config = dict(
    n_mels=80,
    input='mfcc',
    win_length=512,
    embed_dim=256,
    encoder_activation='gelu',
    text_encoder_parallel_block=False,
    beta2=0.999,
    max_steps=3500,
    lr_schedule='wsd',
)
Rows from block 9 of the audio encoder of a small contrastive audio-text model, named by matrix and row number. Each number is 500 + 50 x the weight over its row's rms, rounded and kept within 0 to 999. All counts start at 0. Numbers have three digits each.
After each channel's rows are labels from the 100 clips, of 14976, where the channel reaches its highest value: "top examples" is what is common among them. Only what is clearly more common there than usual is listed. The data: short made-up English sentences, spoken by a formant synthesiser in many voices.
# c30: last pointwise conv (encoder.blocks.9.c3.0.weight, 320x320x1), inputs 160-239

c30.216:479545455455356487398476439499521456459486459464479477458458483466466489435458398426439529404460458402388506440454504519461472459442499521512474432426422451479410521451433488506447570449501417452458496487494558434462495482494451449448522435
top examples: sentence kind: request; "wheel"; "please"

c30.18:508597489474447475408444472471489433453520453441507447439517523455456446437498412465462571456489419423471477446465483497487516436452516585501580450425429435476507492401494449494473453403431476387446484502500545444423424467395409450450519455
top examples: /s/

c30.295:494452486449437469444546469480518480432494480510420486501418504536450500624481472481459513506490485460452497453489495526515592510449479469471469495474503458515630672442506430483487544415538496475480507568502545620525483506490633475502523504
top examples: /tʃ/; "kitchen"; "station"; "teacher"

c30.33:449428494555437457576564447584503549523468544530475561511454437570538631527490519533551543494487555529430557562494555445472509507492549475514446524567554535451547532553628515619459529484526509566535565538527613531549563547551520563503485486
top examples: /ʃ/; "she"; "that"; /tʃ/

c30.247:494385542513470488512471508471428517506525518537422495540476499467498424528473510563489426492475502525466503495531520494493412460460466456473485489512517499538430487560449516465479526462527504588545541440588525533489519470460516512455495522
top examples: /aɪ/; "my"; /m/; sentence kind: question

c30.162:557516546475508415454488586612436493516472503528528453492517559461435450460511457490589496491481517462536444552457399469521462479529600557432526522525514411423467450419443566560547585533464519448507503461470496470501425502502474524451513403
top examples: /eɪ/; "later"; /dʒ/

c30.51:459579472497450515538489468532416513530482530542524484529508462558568575448501474531518613554516520538436504564523527494490534551441506515463544554526526528496459489541447543548488420479383459535572554508539434430531535508543403538545522476
top examples: /i/; sentence kind: statement; /h/; "he"

c30.59:449511543552440530536599421632487563526444674561506521514428452551473544457509496617585510489437553540425462520481413433424477616490548523433484528583566417422507412512545480515466498620509503521538531508473489481597510490531465543555458461
top examples: "she"; /ʃ/; /i/; sentence kind: statement

c30.45:566562579497389458465398561517413491536469464558542453501476554488461437431459498429487563463449488432427514513501473442535472455470528522462526492510519418431454533459490439462490573425488492484508509497502551467483475517487464489473505405
top examples: white noise; thin (high-pass); "the"; pink noise

c30.317:388503557520510507479541491519457537552464514498437563567525438435583475411541500514529501525475529523513410549567499519398439469481523493444472486527516486493553499514506571535515559546420509542559517449561490382550497515514368568576442477
top examples: "my"; sentence kind: question; "where"; "is"

c30.79:436559427590440489484529432655503598548395556634510540554457456485568502520480583572549525501490608538386396552447457447436482551443564451433456485626627480449469540546534545495449418554471425534520480533444439499578515548530504573574442478
top examples: "is"; /z/; "where"; /w/

c30.200:484509531521500459469533522512453543533427511557478575553488484460555495468539507523550489521445549524481386590507557486415460451433531542455517460562538503459524488527526585555501565564441429564557523512564512466558514490491454613576410454
top examples: /aʊ/; "our"; "where"; "is"

c30.256:523573548467420474399470532471477456477473531504531435522439533479405438455480530544497539368467460405439461504453399522494471474466506566496551439504483362431478479484434456506546628489476475480489507482475492472462468481439454463397543424
top examples: sentence kind: statement; /ə/; "the"; "a"

c30.0:506468526499487509495394547519459497480492445544444463532502506420513414436436511537487473475509451519479513457479517443545449504507475432460472550506526481541359468551506497436484424462429503541445437447528399450468535508532425482495517464
top examples: /v/; /ɛ/; /i/; number of words: 5

c30.241:484478505651452541554548448623461636571515637608439546538457489533604605497556526585558522530414549565424519531416386430449498628436569479509436585596582512541494501565515470562465542551489443551518527526460483495577549577564478508566477455
top examples: "she"; /ʃ/; /i/; sentence kind: statement

c30.276:412480444588468562647464380564481614507489532591483564521469397468576469498551546447504441576454491599457560463487528417440403520455516490498463562561616531457464398617639488481378517530553486567484514426531558479496545566455495522584466435
top examples: /aʊ/; "our"; "where"; "is"

c30.113:452478408465523505502475426469468470482538447452516449440472471502450531490467363433446460484512489462513693468455520514444512456469477420467456538458475577504560484502455433495504483469466445439477521513464532518473515494463488454465508488
top examples: /ə/; "was"; number of words: 4; sentence kind: question

c30.244:406522428510466509504399370498477509631483433628494514631472424520526416492482548482475554540485523525455471537502477459413496516460497511442531540628607527466382506561494439417441376448513397628556479470473462472528524561517508490547467479
top examples: /ɛ/; /v/; "very"; "yellow"

c30.72:504560429508509507471526492610467477584488532541539479506529510503465514434484562500518514461511617490490420599498449534478470479509583510468559497549540453488425445502445566548497510532492448452553518494451441414564477504541424539452500530
top examples: "is"; /ɛ/; /w/; sentence kind: question

c30.54:477434515528499397478463499523473524526475437553463569539503476467554437518498505495485431533492541520487450550529546566464485415524540486470474506524541595494453515595567488512553577499499508623553509454569508499558569528499507555581433482
top examples: "my"; /m/; /aɪ/; sentence kind: question

c30.119:534578528473452482470478550577457476454447528524491458463486547418403473444486483496534497471436451459458516557408458455498481493433583528483515530468502391403464443439477500501532518457404500420450485503440519435440427508474442546442548382
top examples: /ɪ/; "is"; "where"; "orange"

c30.269:507602431572481458458566519689485542455443564677484475568555515464549537485502656551573531538467508547451398448448443548471510518453606484445507480594680481481420561564502465442559456530491443542431481521411420517526535524525495483524488528
top examples: "is"; /z/; "where"; /w/

c30.225:432450415482423448542541373512525492475444507493519531474417415562516589575485482458498529474485489483408574532439513397456535465418496427520402531487487507465602551521583489546412479481554482490503536561494549609514530514502581498515551436
top examples: /ə/; /tʃ/; "station"; "kitchen"

c30.235:498538397582541508520445469487462560575512458490477583474574477497583509500495523492461543619471609612520386573509515556484475487456509538469557484503524612493445505540530509528522490474501431483534521505484456526589520517521503557594436542
top examples: /z/; /w/; "is"; "where"

c30.95:456595351471497563442523395533456475641432498538515441578625439550503499426470543427497558480512550515446426532556537545435541497483516522413512440574522495483454532506427471486451428448472404530587508533527468385561509463514399509505435559
top examples: /ɛ/; "is"; "where"; "very"

c30.103:462409516637451467602539458545486625547459573596424618563431464426594484494517588551501458562404528629441442514452424424474455604458547457532473597600612461463500450588666483490468405563492475566485454460443442516512487611514514526615550440
top examples: "our"; "every"; /j/

c30.309:532532501491455488493442543505421481456448477504431491438477534424466482435479442500494490470462472492472597540397519461513458482437483484449514495474490475455431447490460469489539489409396520460466462461433557421467469475520417489461539432
top examples: "where"; sentence kind: question; "bring"; "me"

c30.193:436572407473527456459449454542462473550432423478530502541529433507525506447509466394527534525535495491505379560533537526438502437476530542475515482525474493455488531466486526547527525478345393480558527529517475441500471452537440543542478489
top examples: /h/; /i/; sentence kind: statement; "he"

c30.210:500484549492454474444521470450476489422469535560468430487378505480419457490445504503496477375437397418428434377449395540473483517512474486456475440518513377441509514517473405447490659438505502499397443486476517513410465502429513400418519462
top examples: "her"; /ɝ/; /h/; sentence kind: statement

c30.147:577452539454634424421486601537457438414550431465528484427563535442455447444528488536529458514513448463658416456444471447556448482626543565507518488446460497527519424450434633539473449537458535384403504479473439421440479488517437500439480509
top examples: /eɪ/; /dʒ/; "strange"; "please"

c30.299:496451418510525401507481391409522518450485434400450503423524465479469454628496543567433492537506515496521431493462513452572520448489477479510474466409417562583443547493579503458419490492557424426477493515504532606511517532451590530508511517
top examples: /tʃ/; /ʃ/; "show"; "me"

c30.290:458557452523431482476457427622463503589453429555589519588514455560545497507502442464561592534547526526435454578503488476453529467458598489379504503596536495499509510474496510514481355433451470525632533514468444507549517494567533550534474525
top examples: "she"; /ʃ/; /i/; sentence kind: statement

c30.303:484543462456430439419421451488506402474514393484490428431502473494448445432462440419456578429514501401445534525468539566499546438443488554517559450423440453515439570458401470515491491402436443449488515520472553431480514465482426509428503446
top examples: "he"; /h/; /i/; sentence kind: statement

c30.265:415443537543464523588504397510455538459491621509436532504411407482521566472443454544484458476434472522442591452489509406451435479433446443457406520544523457480514443522503465501420477517453480539456487465543515443493549426470457500454492485
top examples: "our"; /aʊ/; voice: deep voice

c30.121:461511477505464581469467458447490496501474440471555471525422457511556446492477473459454455499570450493423440416574509471414490454474447448466428472513469463493464518468474458425466401506458461509525449488562433472446505469458487434502450521
top examples: /aɪ/; "my"; /m/; "where"

c30.221:507483554482516570473393543512569506466534496532471506542478532381484443577486550577483505481497460516529472436500482497547487553504509508588542508508514519519369412547495502413512452465560496563489406443508422547453484505499560484492571524
top examples: /ʃ/; "she"; "show"; "me"

c30.220:473553496471581407490586526512497460409483532424601503459565497520448507466528492468492495439578419408568454458467495479451444482587519577424532465449442436371672455395535599553525488574457541393443535513470502450426448470458476514451429480
top examples: /p/; sentence kind: request; "please"; "find"

c30.211:570557522477407500470448516471541464424538459469502462457459542483487476462474481447497573471507403445437554466467492472549480524450457575561577490446452434484468474458416416446492541443460487467432475492485547436422484497413456451444581437
top examples: sentence kind: request; "bring"; "me"; /ŋ/

c30.90:462559488508459615529442481463493468491505476451507464478513487550542500437539449472505564535500476500475471510558522476500546513438483541528534549446480517558420471476433524492511415493404464480552556521512404413507512474517417498533510480
top examples: "he"; /h/; /i/; sentence kind: statement

c30.181:422516492568470491513526444534488583583445516561477563606467457513594473466529531506504499549460544580453433553534508440439470523484539499467482512599570475475438485575574555509451481566436421577594500492533498427568492545498451594629453451
top examples: sentence kind: question; "where"; "is"; "our"

c30.4:393515459550429523412541409560509569656420461540522570568464420520606495470490489498506548530451600563400431580523503458393505468442554470482490398616523461445556521512521559547468457567500443551634500503510489482634456463551482593654464456
top examples: /j/; /ʌ/; "yellow"; /ʊ/

c30.133:475605444520478442461473490469452526683415438561536554604549490493560510414505507433471588517539592552471422562544481581434502461489488482421502452577536498462493508516471520465544535484437460584637475484536485395619478490495414567587408511
top examples: /v/; /u/; "every"; "new"

c30.77:385480445590399546521495372575477619520401525567508625572437410485596422467496539495559509500486566577383475525527507452388455530474535475458469502583565444420501454569639534496410514613469508518528512481514523464580465546462472586595447375
top examples: /aʊ/; "our"; "is"; "where"

c30.268:483512457470474415492486489610472464542508479569503495555481481559511531468513483480567594525511566485510437596530530575495582507497579508455547538560573511533483566486519532579558492470412475535565528543522475461571532540593439563554469544
top examples: /i/; sentence kind: statement; /ʃ/; "she"

c30.56:441603363487513502444480415556505485579401481522555509507587431524531506446516525443519563510517568494481398582525524505431517442479548538430549425549510500463452551465458581542489462499427386460581517542494462421542484452562421545525470494
top examples: "is"; /ɛ/; /w/; "where"

c30.153:455492454465481517492501423460480470468485432406592512510489462535524472458483409389477481467550492451462447486561574531431473438519481480415478451496414475498509489481492490510514539526480481500518526490601530439489539444482437499475387482
top examples: /aɪ/; "my"; /m/; sentence kind: question

c30.275:459577478493463545507443415439452490561466468531471503570533486528529496497481491431521534497455519493472452513650656542446535455450510501415500466534557549484474509548466488488423505448445464624575527502604567470519570509541469507512385486
top examples: /j/; /ʃ/; "every"; "yellow"

c30.188:434509407606452492522546403619469595600378600645439529574474448457553513475487609588519534510438668580417385559503459463416463553430562459403456528632670490446424491593563523524445478528484418549529466488441448466665525580535482534607439463
top examples: "is"; /z/; "where"; /w/

c30.288:502588430541551470455474505537471513581442458523532543554533509508538499431506484487515554511478563525527414586548552527424459470472519560441536429527503514406501469491441555536471558497456419514598530511570531460568486439475453588502412505
top examples: /v/; /ɛ/; /i/; number of words: 5

c30.302:440528483538504479468460491585485535582448438533542536608492463533591499484532485465538486539491513540485385542534511486432495459477552458444436449597491468500478529496515536518520478508428444486573540534536478486550501492532484567534416461
top examples: /m/; "my"; "where"; "is"

c30.291:393530431489394518503472377501492503492422454504532534468452386558517591512463404405482556462522484497387637510450560386374476442437464423452472481488507498428592502517470486535436415470501458505503527545477599523521521426534531503491474487
top examples: /ə/; sentence kind: question; "where"; "kitchen"

c30.11:504553461583459529521490458595457581558507523666499508585547487501608503438508614556518514566498560582411471504478512512492478513459506449505501573600669497519408494555478505464492417495452443556513466497464442431557521566523421498596505558
top examples: "is"; /z/; "where"; /w/

c30.29:417526460515487489454479431516504539616461482620478552632475404497525471439506520492504556526459580540476384508568550485396496468457500497477493467629579500467438500503533531485478483500470418606612510494538486417613470502477433568596413494
top examples: /j/; "yellow"; /ʊ/

c30.111:485439557594444615605505474593476606469484629550454524513355495512572514439531493566579490537399472562465582445511441375475429593444508480529467622556566461495481424553557456470442508586480563510484498466517535457515517571468453495550515340
top examples: /z/; /w/; "where"; "is"

c30.75:453482448504441477500510434517480466484479506477544510459510464554499586485448438414515587444555497478447563508503583529455519452453492492494484452492505478468567533520474519564507618428517462509535573539506606506518541459495517524448462531
top examples: "our"; /aʊ/; "where"; "was"

c30.281:427590425492463471468456433623479477653442454577530458542505431551493521459479488460548540502517593507422424597555521565459518419497598500437515459572575533524436507508412537551494520463430403477667534534514506436546479464589434543473430491
top examples: "where"; "is"; "her"; "she"

c30.122:484493417510459456518532340552534521487450478500540515462483450531518519565524509471530564517547502501460439539419481454507573498528545488508512516488503475488518532504559531510387427553564463460540533564424499582520507530521604528518529466
top examples: "she"; /ʃ/; /i/; sentence kind: statement

c30.237:492551472472397506456458457549408470475490464533458460453425498443415439512447447494489520479452487470411477530456460491487510473392571490446496488465491426450433498470509451469402535430464459434485516464450552504487464536439508477443511400
top examples: sentence kind: statement; /ɝ/; /h/; "her"

c30.183:456514425554444550516405424479494569492477455557543520564435467493609434540499499470460447550485476555413411446504481438431469524424477472423476520526519533455449507515482436402425349486494471530510457490512385522481526524464540455562445504
top examples: /aɪ/; "my"; "where"; "shiny"

c30.98:371447501560443536551506375536476576572452542587458566586460380479622476470499542527495458577422547598431488508483457457408457532456519441490449549569574509476531475578566557507427406571477510588551501440504448458547487545478459537655437388
top examples: /ɛ/; "our"; "is"; "where"

c30.163:475568502517522472467532504506526535522469459477550529515525466504504477540487458436451520526517505507513462569493520484429478495434484537456507463498464506442561504457529471534518496506512429485533515543540514599493467516435568538531492534
top examples: /tʃ/; /u/; /ʃ/; "shoe"

c30.27:433528451528416537524576413625521527564395612624475460519513447524505562490476598580549560526470596531411467540471488451438488519453578409502455575585655464482442507550566480507442401510500471529524497554453442477601537553547512503543508486
top examples: /z/; "is"; /w/; sentence kind: question

c30.137:509534438562520477584447448473452568605502492544470576602487487454550411450544509514516531557414555601519455540546529454468420484450517557473560530575563562429451372569544523490432546528485472586572510459580485436582527525442452591569422464
top examples: /m/; /aɪ/; "my"; "where"

c30.46:492476464441498475501512494468488423516470480503487500518471475530502519437534473432488537519507510479521461499500502594480580493515482502473539513483489538516480586512529497499578463418425422542502515534499443447493534468553421492495478558
top examples: "he"; /h/; /i/; sentence kind: statement

c30.191:478488472451455449475470511478479448563506430499499497521486483558532499446534438438489592531479526485512452569540554554495617473435505529464564521511478542531505611470472473543556490424409457527579513556510469436558511493555440537535460528
top examples: "he"; /h/; /i/; sentence kind: statement

c30.9:393594418546467498467447378533463530632485435540524497609519398559573521464494509487497562547488527560459401539581545460421520467477546516443527514596510504511398503518492502486427418463405382568650530509521474449560506506488457501573472486
top examples: /ɛ/; /oʊ/; /j/; "yellow"

c30.184:403526450515456518532508406544493503464456531520537503426429420522527568477457482517494576473480474492429636510453494440440495513432464486505479511524525503482539482512476458511464472518524435462478521511483551521474496457479524503476512478
top examples: /ə/; sentence kind: question; number of words: 4; "where"

c30.91:480462481539561508525454526442481533487533456511444516505461477480628498462578482403434463586438495556542493494467462440469453524449428488529433534497509554508488478512515468468461437500481471507473456498485437456480503520442472482570494445
top examples: /ə/; "the"

c30.73:433610383505498469455449402482459503632436427482524506571553450553551506442489493435503555511528540515459365540604543521422534417492503534396542449535474528499416535509461531497451478481394395493637522526516488414561504471518429544512387511
top examples: /ɛ/; /i/; /v/; "very"

c30.134:421544453604436512495523398755466601602398551637534546554485440531565525508457544585590525493496633560397444589452456456431486505487643476434479513629628433451497493548537530536427428569505480544581517474444465514626539534564529565569477484
top examples: "is"; /z/; sentence kind: question; "where"

c30.107:595481543509549527433399592492568491538563471506490517538504593501492449509476452524509458528475530519587458502568528479543515478532543533543548477566477496573448462444513505461509426432510593544534450491503441505558477477496492499505553564
top examples: /æ/; /ð/; "that"; number of words: 8

c30.196:526557505462361437452391531612423452474458475528408427496375500449426465462442459506541470473360471453371499485459485474487488420397552488439496469500495435403372514477528396469499620430445445468483506472450549487482468477470473464417538369
top examples: "her"; /ɝ/; /h/; sentence kind: statement

c30.62:447599423518472502496492423534430484588471508489535498562534449597573575457519427461530605552504511542461446560572558505468551504475527524437531498516510555514470499523446533542497509478418422534602597537544515448559535442577419533536462524
top examples: /i/; sentence kind: statement; /h/; "he"

c30.66:378539442518419414519513405532463520490399473478531573475466394557553559481482404420521562470499532509389518557485539448395475430435505454423463452496473512456560505535538509580483539527484485512521547546520565515529498489492530548504435475
top examples: /ɝ/; "our"; /aʊ/

c30.52:541508545520493474454455568466465537458438420501516508496465539464534385438509440480483493485490488529505476529489430472488438454473453512436493468484506472466448456524422469454540535449467477492492481475497481485509462451477456537478494502
top examples: /u/; /v/; "new"; "very"

c30.148:487436564534443605568550501529443537519485590575428457525393477511573527436527517567520478499411467515455559429501402406485424597448455466538463625566596448516532450540545449458442463521433485533496499444511444428479475562460432447542524356
top examples: "where"; sentence kind: question; "our"; "is"

c30.65:481498518482612528525625536461535464413517556409564452434585495422462516450547487487542477467585414438593452403493470552470452561685534579549523494427435467447604439448465603564469523628508549356417507481469528454425464456495468484437513524
top examples: /n/; /eɪ/; /dʒ/; "strange"

c30.219:499549504498481457494510528508435500450493521522415492441473524444481549458493421503548506499402470499511505516342464454483522524447543529393540539450506485471489475482513484498523466434438455481442455490410456448485485522519467463492515433
top examples: "he"; /h/; /i/; sentence kind: statement

c30.254:453498443482484585487435434430541463496466428467593490523414480536520421519491436444459450479589459477448432456533505471459522477485432482475446479487453468478441541479454467418483386511473459503525440527539416515469500469469496458480465541
top examples: /aɪ/; /m/; "my"; "where"

c30.38:503554499471400398458500452517407501503500478544550498452429514490445487491433455496460564456490513448428457587449439483486489450417547509463520425498492371447495560444506479512429598486469485445500524483441518520520423532431524523477478446
top examples: /ɝ/; /h/; sentence kind: statement; "her"

c30.310:468560421525498471486479472592512526608433490553505539555515455502537505490524534471538551493496605516479366629491505455432464481448579528483510494578546493471441489506495590542456503534501382495594519521458439493582481510544502599549460473
top examples: sentence kind: question; "is"; "where"; "her"

c30.202:519447620480635549586612558490515492406568612524482507473483510490459587474563510451542493425498482422581558473505514546467495622590463508550497566465507470453607497525550585559555531621512560476432521521505554487487510509578482539463516515
top examples: /ə/; "was"; /w/; /z/

c30.164:415509451531465517492494401504454546597449453585467527602486429501578443452500544506469505570467540559453413516519527447432484483492533486467489489583578469444453496549538531491437436541466420637567500461557451429582512532514443538635470447
top examples: /m/; /aɪ/; "my"

c30.87:534556496454372419417411478537482412508535415480493412471473516457423476482456475484463559467503478434428533513464504568551491439416521579536561435464452456538428531436415470513489582433469472462491496482497570468469466450438481517434503433
top examples: sentence kind: request

c30.128:432493472541461419463469447513459531536442447529507562538488428540572461540492534541513498509485587543424391605445490445446497436461514481424470467534524473486513573538505556494468457554470435536567497542502428552585528492526541605581395471
top examples: /m/; /ʌ/; /dʒ/; "my"

c30.86:463569460439390434483456446496393477490438507488496478502503469547525527343514374404536618498492493484408540551496515522435484431423491556463554473470518468500440508520448497526521556412298445492532555490505510364489503459523305507488437401
top examples: sentence kind: statement; /ɝ/; /aʊ/; "our"

c30.125:482509443540531437483515444564488537549458474466546533494577455539533500573492467437486495538530564534520394609473529456459483455483563513452472469488473545461544504471556543585438508501509385466563566543488512598579496522535583554542446515
top examples: /tʃ/; "shoe"; white noise

c30.80:481536483519504450467478482472451523534461478536482557543456482486533477459548471513501498517438565538500401569559541560459474419415487543454480412534525511459501508522473536509554589522448431517552501512558496451559496467430460587549406499
top examples: sentence kind: question; "where"; "my"; "is"

c30.274:460515472472512495455475477472443487536473417511526512552515460553569484434521529443507483503531487503490458511594598529465521434508461481437444451519501488514469538508481532482497519510428472550561506499639501405518542486527419542555455519
top examples: "my"; /m/; /aɪ/; "where"

c30.168:542537559494425452467488535588480466525518484524529449518462546546420524529489393473536567487495494433483371570441452406548542500499573571474529504504528426469502518462494512556451506495478548480523538541443446560484491499563526548486497417
top examples: "she"; /ʃ/; /i/; sentence kind: statement

c30.259:395492493527409520468524449516480571623436453537497592523450426522596526472492451473473515511435670591397392601531486513408489449441525458408454459564525502446526510553490573541484497526483499524627509485514459451682503487509477574623395458
top examples: /m/; /aɪ/; "my"; "where"

c30.138:527529482450377514408434491467509435453513407437361474450394520473411433436486364431437509466323476444407558487526461539498521400373481517472508410436417447494442499457504417442488578408422433466488489495435563457464417457405441467420512390
top examples: /p/; sentence kind: request; "please"; "me"

c30.30:524573450543537437468459508547506533615480472526504549558500509525553450438530518475512538519444609547535370597518457474470444504461548573469573471600502501428438454495472535516490540545514447504600526514495422442615460470497462595555433469
top examples: /v/; "every"; /ʊ/

c30.258:516574523492482483466423542507446463526478481514491478467494507498522511483471386460510573509489485497520458533447407497499536472483520548406504511496500505494470515493440521517531468446449508496496531508422414508498497439515471514485462465
top examples: "he"; /h/; /i/; sentence kind: statement

c30.24:451526508486522546605517474456418482540534492488438443480514467500555553480493537400505563517493510529494543498552583623442565486510467435466458533452536603515504588572424479549550448504477469525522499512522541483491630547611495457488434541
top examples: "my"; /m/; /aɪ/; "where"

c30.108:476518516556450483482485456615456556611490510558472581549486469572558567507519439535545558512507616547457466630488467444461537486479587535434506511577535466505517495489542548595469458501463481522586550508451470502631543484603511614561458467
top examples: "she"; /ʃ/; /i/; sentence kind: statement

c30.152:498574427547562494497432512514506555519482443486501551496531458481535462542520521497469509565447584558528369563501467486488430498414497555495550478512487560469469483520503495493531490515534397465528517494490479558561494496468551542562469517
top examples: /u/; "shoe"; /ʒ/; "usual"

c30.20:519529490502446554486511558475470497480440468433446522449389520487517520459484458372527537456420533487450539523538455572457566510464440459499486453450472412428576548468545445502564506506414508433529490533419559512517429513459492475487492436
top examples: /h/; "who"; /u/; sentence kind: question

c30.94:477427459475481423551498506518463488504517495524490544517479474553555538447518446442546600512498529507481474560526593533472533469478525500503512505529523552554505552568568495564534569427455516573544548513559583460550571519547447537514440534
top examples: /ɝ/; "our"; /aʊ/

c30.266:527425472514572425503511443399513534444577475422444551450540484465484469601536499426435473595475486524584473463460517478557522534486488495559470500435442598535509563472642430453403496474527461466443470519510579617497487575438594487597533546
top examples: /tʃ/; /ʃ/; white noise

c30.96:477586476520452550484463470575479490595444492577478497584495472514551520416484483437509566516485568524422470536587521534447511477480558457491501515562572493444446482550495478485578460452440487580592481461509457438572497509516418507538535456
top examples: /æ/; /ð/; "that"

c30.283:469585482423471510514460477477529383481487523531471402536472507478368519563467512455491503417429387400456524493507481513470478600476517490519475492475526478461451481481404441444468525473514443528504454498493522560392494469492544478377504486
top examples: /i/; /ɛ/; /v/; "every"

c30.144:509542544477399462423419507581434469543481483559466463520400502460427450474429511459485543443425503422421466545474410430511488487421565497497507462524506372454394522464484404426452554425500453494535538463454497502523474487455468506464534361
top examples: "her"; sentence kind: request; "find"

c30.140:421493427515490481481502384483458507605449479565458522596494437528490478445464547508476514502461550502444391519541534500399498475502497448482494493580580504454451545583540505514464449524482382658567492481564479433550535522519451536537460526
top examples: "my"; /m/; /aɪ/; "where"

c30.257:595560549479540474389498573452422472509548451450482524489516568419512450466467409549479507536444488504565432499441452406556444464510541584485581466464433459565482406396516506487484434449397534464450452468484360441478396476449417493532507505
top examples: /s/

c30.306:444571397518489464393492418635471519608395452541598487537572425544538558475458508459588497499556539520470426572469494473431503458527604519427508443605543449505453508450470571567435459514482401441542509523447469473494473458627498507500458513
top examples: /ɪ/; /z/; "is"; sentence kind: question

c30.149:494477527466514536536504522451596454379565485438490453407444503470461530550507525436486511441462436440516519482437549460537519516501501483563510428393438500499524543466491529526507509524583517409447541527473556546431536458517575504417537506
top examples: /ɝ/; /aʊ/; "our"

c30.6:504510505492405470455471431493495523430533473509490458486444502471396443555456507517492524418469451461412481458457459526535503457468473534524527419463492405475477541499455422478456675441513511458456484479468560543445475512448546460434551455
top examples: /h/; "her"; /ɝ/; sentence kind: statement

c30.5:559614540406446459408462537556452424524499418541485468474502566449360489490452523572476530449479517435458484530391426439533456470462598548505539495515502428458446431360425462483499557450438525391484506465394493471511424481438466519441528460
top examples: /p/; "a"; "today"

c30.44:458454455570544509539427454515504591513552494557413554551445456457586497442517522429480488649444511620519502500497515475447436551470516551553523578581566614508492471523547426487461514472517456590482492507548508409513515539422473512633496486
top examples: /m/; /aɪ/; "my"; /ʌ/

c30.289:548554547474466420427477547494426453476510530545482465451451522425373465475478447544478517467420497442477409529390460421484460452474544556456538464468473394409453416410423511514497567445431503436443489449456456446511434482453466534465514445
top examples: /ə/; "a"